{"objective": "v", "text_encoder_activation": "squared_relu", "text_encoder_moe_every": 1, "fused_qkv": true}
Rows from block 6 of the denoiser of a small text-conditioned image diffusion model, named by matrix and row number. Rows with one number belong to one neuron. Each number is 128 + 32 x the weight over its row's rms, rounded and kept within 0 to 255. All counts start at 0.
After each neuron's rows are labels from the 100 images, of 14976 (inputs lightly noised), where the neuron reaches its highest value: "responds to" is what is common among them; "colour at peak" is the nearest of a few named colours to the mean colour under the peak. Only what is clearly more common there than usual is listed. The data: larger renderings of crowded toy scenes. In brackets: how many of the 100.
# fc1: MLP up (model.blocks.6.mlp.fc1.weight, 576x192), inputs 0-47
# fc2: MLP down (model.blocks.6.mlp.fc2.weight, 192x576, transposed), outputs 0-47

fc1.328 [128  45 128 128 128 128 128 128 128 128 128 128 119 128 128 128 185 128 128 128 128 232 128 128 128 128  77  87  48 128  40 128 128 128 196  94 128 128 128 128 128 128 128  51  42 128 128 128]
fc2.328 [128 128 128 158 128 128 128 128 128 128 128 128 225 188 128 128  40 128 128 190 128  51  55 115 128 128 145 128 128 128 128 128  88 128  66 175 184 211 128 128 128  68 128 146 128 128 128 128]
responds to: teal object (68)
colour at peak: grey (53)

fc1.101 [128 158 211 196 128 128 143 128 128 128 128 128 128 128 128  82 128 196  93 128 128 146 128 128 128 194 128 128 128  86 128 128 128 128 128 128 128 149 128 188 128 147 128  68 128 128 128 128]
fc2.101 [128 128  49 128 128 128 128 128 151 128  88 128 128  75 128 174 128 128 128 128 128 110 128 128 128 128 128 128 167 128 128  80 128 128 128 128 106  71  50  92 167 145  85 128 128 128 128 128]
responds to: black object (70); its colour: black (39)
colour at peak: black (32)

fc1.129 [128  30 128 128 128 128 106 128 128 128  32 128 128  79 237 128 128 128 128 128 128 178 128 178 128 128 128 128 128 128 128 169 165  75 128 128 128 128 186 128 128 128 128 128 128 128 128 128]
fc2.129 [128 128 128 128 128 128 128 128 128 128 128 128  60 128 128  70 195 166  98  71 128  20 218 128 128 128 128 128 125 185 128 128  39 128 128  55 128 128 128 128 128 128 128 128  95 128 128 128]
responds to: yellow object (79); its colour: yellow (40)
colour at peak: brown (74)

fc1.193 [128 128 128 128 244 128 128 168 128 128 128 164 128 128 128 128 128 176 128 128 128 128 128 222 128 128 128 128 128  86 128 198 128 128 128 128 185 196 180 128 128  18  84 128 128 128 128 128]
fc2.193 [128  79 128 128  68 128 128 105 128 128 163 128 128  91 128  81  76 128 128 128 197 128 128  30 128 128  88 128 128 138 128  43  61 128 128 128 128 128 128 128 128 165 206 128 128 128 128 128]
responds to: black object (63)
colour at peak: green (45); black (33)

fc1.76 [128 128 100 128 128 128 128 128 128 128  91 128 128 218 229 128 128 128 128  39  94 128 167 128  92 128 128 205 128  94 128 128 128 128 128 178 128 128 128 128 128 128 153 117 147 179 128 128]
fc2.76 [128 128 159  95 128 128 128 128 128 180 128 128 128 128  65 106 128 128  61 147 128 128  66  61 174 128 128  57 101 128 128  60 128  59  85 128 128 128 128 128 128 128 128 215 128  49 128  78]
responds to: orange object (68); its colour: orange (38)
colour at peak: orange (27)

fc1.563 [128 128 128 128 128 128 128 128 128 128 128 186 128 128  88  76 211 128 164 128 128 206 128 128 128 128  64 152 128  78 128 128 128 128  59 128 128 128 128 128 128 128 128 128 198 128 168 128]
fc2.563 [128 128 128 128 128 128 128 128 128 128 157  21 128 128 128 198  48 128  88 128 109  72 128 128 128 128 214 128 128 128 128 128 166 128 195 128  86 128 128  81 128  96  84 101  69  85 128 128]
responds to: yellow object (68); its colour: yellow (30)
colour at peak: brown (77)

fc1.85 [128  83 128 128 128  73 128 128 128 128 153 165 128 128 128 128 105 181 128 128 128 192 128 128 199 103 128 128 128  72 128 128 128 128 128 128 128 128 128 128 128 128 128  71  69 128  88 128]
fc2.85 [158 128 128 128 128 128 128 116 128 156  23  80 165 106 128 128 128 128 128 128 128 128 128 144 128 179 128 128 128 186  93 128 128 128 128 128 173 128 128 128 128 128 128 138 115 128 128 157]
responds to: teal object (58)
colour at peak: brown (60)

fc1.60 [171 128 128 128 128 184 128  77 128 128 128 128  61 128 128 128 128 128 128 128 128   6 128  78 128 128 128 128 128 181 128 128 128 128  33  76  67 128 128 110 128 128 220 128  68 128  75 128]
fc2.60 [128 128 128 170 128  38 128 128 128 146 128 128 203 128 128 128 128 128 128 128 128 246 111 128 128 182 128 128 128 128  28  60 128 128 128 209 164 128 128 192 128 128  68 128 207 128 128 128]
responds to: yellow object (60)
colour at peak: brown (68)

fc1.501 [128 128 128 163 165 145 128 128 128 128 128 145 128 128 128 128 128 128 180  76 128  90  84 128 128 173 128  59  59 157 128 128 128 128 128 128 128 215 198 104 110 128 128 128 128 128  69 128]
fc2.501 [128  64 128 128  56 128  51 128 128 128 210 128 128  59 128 128 128 128 128 170 172 128 128 128 128 128 128 172 128 128  84 128 128 128 128 128 128 128 128 128 128 128 128 128 128 128 128  54]
responds to: orange object (60)
colour at peak: grey (54)

fc1.165 [128 128 128 128 128 128 128 128 128  41 128 128 128 128 128  18 128 128 128 128 128 197 128 128 128 128 128 128 128 128 128 128 128 188 175  68 128 128 246 128 128   0 128  85 128 128 128 186]
fc2.165 [128 131 165 128 188 128 128 128 128 231 128 128 128 128 128 128 128 128 128 128 128 128 128 128 239 128 128 128 128 128 128 128 128 128  51 128 128 128   0 128 128 128 128 128 128 128 128 128]
responds to: purple object (66); its colour: purple (34)
colour at peak: purple (46)

fc1.304 [134 199 192 181 161 128 128 128 128 128 154  80 128 166 128  28 128 128 128 217 128 107 128 128 128 128 168  55 128 128 128 128 128 128 128 128 201 128 128 128  64 128 128 128 128 128 128  73]
fc2.304 [ 17 104 128  62 128 174 128 128 128 128  68 167 128 128 128 177 128 199 128 114 128 128 128 128 128  84 128 128 128 128 128  68 128 128 128 128  80 142 128 128 218 195 128 128 128 128 128 128]
responds to: black object (61); its colour: black (27)
colour at peak: grey (59)

fc1.97 [150 128 128 128 128 128 128 128  89 128 128 128 128 183 128 128 128 128 128 128 128 128  41 128  89 128 128 128 128 128 128 128 128 128  99 128 194 128 128 128  23 128 128 232 128 128 128 128]
fc2.97 [128 183 180 128  95 128 128 128 210 180 128  53 128 128 128 172 128 128 128 128 100  81 128 128 183 128 128 128 224 128 128 128  67 128 162 128  91 128 128 128 128 128 128  58 128 128 128 128]
responds to: count: two (44)
colour at peak: pink (37)

fc1.222 [128 128 128 128  65 128 128 128  31 128  65 183 128 128 128  15  39 128 128  57 128 128 128 128 128 128 128 128 166 128 214  64 103 128 128 128 128 128 128 128 128 128  73 128  83 172 128  29]
fc2.222 [113 103 128 128 171 200 128 108 128 128 164 128 183 128 128 175 175 162 128 215 201 128 128 128 128 128 128 128  93 128  55 191 128 109 128 128 128  73 128 206 213 128 128 128 128 128 128 209]
responds to: teal object (66); its colour: teal (26)
colour at peak: black (34)

fc1.124 [202 128 128  93 128 128 128 128 164  81 128 128 128 128 128 128 128 184 128 118 172 128 128 128 128 128 204 128 128 128 128 202  68 226  83  61  78 128  95 128  59 128 128 153 128 103 128  70]
fc2.124 [ 59 128 128 128 128 128 128 128 128 207 128 128 182 128 128 128 128 128 128  98  61 128 128 128 128 128 128 128 136 128 128 128 150  31 128 128 128 168 145 128 128 128 128 128 128  84  76 178]
responds to: teal object (63); light from behind the camera (50)
colour at peak: brown (61)

fc1.343 [128 128 209 128 128 128 128 128  28 128  89  73 196 128 187 128 128 128 128 128  86  86 128 128  97 128 128 128 128 128 128 128  76 128 128 128  80 128 128 128 128 128 128 128  80 128 128 128]
fc2.343 [125 128 128 128 128 128 162 128 128 128 128 107  48 128 128 128 128 128 154 153 128 128 128 128 128 128 128 128 128 128 128 182 128 128 128 128 128 128 128 128 128 128 128 128 179 128 128 121]
responds to: white object (60); its colour: white (28)
colour at peak: brown (74)

fc1.362 [128 128 128 128 128 128 128 185 128 128 128 128 176 241 128 128 128 128 128 128 128 128 128 128 128 128 112 128 172 128 164 128 128 128 128 128 128 128 128 128 128 128 128 128 128 128 128 128]
fc2.362 [128 128 128 128 128 128 128 128 128 128 128 128  71 128 145 128 128 128 128 128 101 128 128 128 128 128 128 128 128 128  53 128 128 196 128 128 128 128 128 128 128 128 128 128 128  94  37 128]
responds to: pink object (75); its colour: pink (32)
colour at peak: grey (59)

fc1.167 [128 128 128 128 255 128 128 128 128 128 128  25 128 128 128 128 176 128 175 128 128 128 195 170 128 128 128 128 128 128 128 128  65 128 128 128 128 162 165 128 128 128 162 128 177 128 128 128]
fc2.167 [128 128 128 128  53 128 150 128  88 128 168 128 128 128 128 128 128 128 110 128  97 128  56 128 128 128 128 128 128 128 128 128 206 128 128  82 128 114  43 128 128 128 128 128  80 103 181 128]
responds to: yellow object (65)
colour at peak: brown (68)

fc1.454 [128 128 192 128 128 128 128 128 128 128 128 128 128 147 128 128 128 128 216 128 128  62 113 128 175 255  82 128 165 128 128  72 128 128 128 128 128 171 117 128 128 128 128 128 128 205 128  71]
fc2.454 [128 128 128  84  66 128 128 128 128 128 128 128 128 128  64 107 128 212  68 128 101 161 128 128  76   5 128 128 128 128 128 163 128 128 128  69 128  75 128 128 128 160 128  75  74 128 128 128]
responds to: count: two (45)
colour at peak: cyan (27)

fc1.14 [128 128 205 128 128 128 128 128 128 128 128 128 128 128 198 128 128 128 128 128 128 128 128  53 128 128  73  90 128 189 128 128 153 128 102 128 132 201 128 128 128 128 128 209 128 128 128 128]
fc2.14 [128 128 128 128 128 128 128 128 128 128 128 128  20 128 128 159 128 128 128 128 184 128  79 197  20 128 128 128 128 128 128 128 128 128 128 128 128 128 128 128 111 128  88 128 128 232 120 128]
responds to: yellow object (61)
colour at peak: brown (75)

fc1.51 [148 128 128 128 128 128 128 128 128 128 128 208 217  79 128 128 128  49 128 128 128 128 212 128 128  59 128 128 128 128 128 106  72 100  82 188 174 180 102 128 128 128 206  74 128 128 128 128]
fc2.51 [ 92 128 128 128 128 128 128 128 128 128 128  57 128 128 128 128 232 128 128 128 128 128  85 128 128 199 221 128 128 128 128 192 223 148 128  84 128 128 225 128 128 105  94 128 181 128 128 144]
responds to: teal object (69); light from behind the camera (48); its colour: teal (35)
colour at peak: green (41)

fc1.546 [128 128 128 128 142 128 128 128 128 196 128 203 193 128 128 128 128 128 128 128 128 214 128 128 128 171  81  66 105 128 128  83 128 128 128 128  76 162 231 128 128 111 128 128 128 128 128  93]
fc2.546 [128 169 168 128 128 128 155 128 128 128 128 116  96 128 128 128 128  73 128 128 128 128  45 187 128  98 157 128 147 128 128 128 128  51 128 128 165  67  30 128 128 219 179 128 128 128 128 128]
responds to: teal object (65); its colour: teal (29)
colour at peak: red (35)

fc1.108 [128 169 128 128  30 213 128 174 128 128 128 128 128 115 128 103 157 128 128 128  58 128 128 128 128 128 128 128 128 128 128 247 128 128 128 146 128 128 128  98 128 128 128  89 128 128 128 128]
fc2.108 [128  42 128 128 144  57 128 128 128 128 128 128 118 223 128 128 128 128 128 128 167 128 167 128 157  64 128  90 128 128 121  37 128 128 128  76 128 128 128 128 128 128 128 154 192 128 128 128]
responds to: its colour: green (25)
colour at peak: green (46)

fc1.69 [190 128 102 128  86 128 128 157 128 128 140 128 128 128 125 128 128 128 128 128 158 128 128 128 128 128 128 128 128 107 128 128 128 103 128 128 128 128 128 128  54 159 128 128 128  99 128 255]
fc2.69 [128 128 128 128 128 188  92 128  74 128 128 128 128 128  35 128 128 128 128 128 128 128 128 128 128 128 128 128 128 128 213 128 197 128 128 128 128 186 128 128 128 128 129 128 128 128 128 128]
responds to: purple object (58)
colour at peak: green (36)

fc1.509 [165 128  75 128 128 128 128 128 128 128 128 128 128  61 214 128 128 128 128 176 128 128 128 128 128 128 128 128 171 128 128 177 128 128 128 203  65 128 187 128 128 128 128 128 128  78 128 128]
fc2.509 [ 96 128 229  67 128 128 128 128 128 128 128 128 128 175  57 128 128 128 128  65 128 128 128 128 128 128 128 128 128 128 128  52 128 128 128  53 128 128 128 128 163 128 128 203 128 128 128 128]
responds to: yellow object (84); its colour: yellow (36)
colour at peak: brown (65)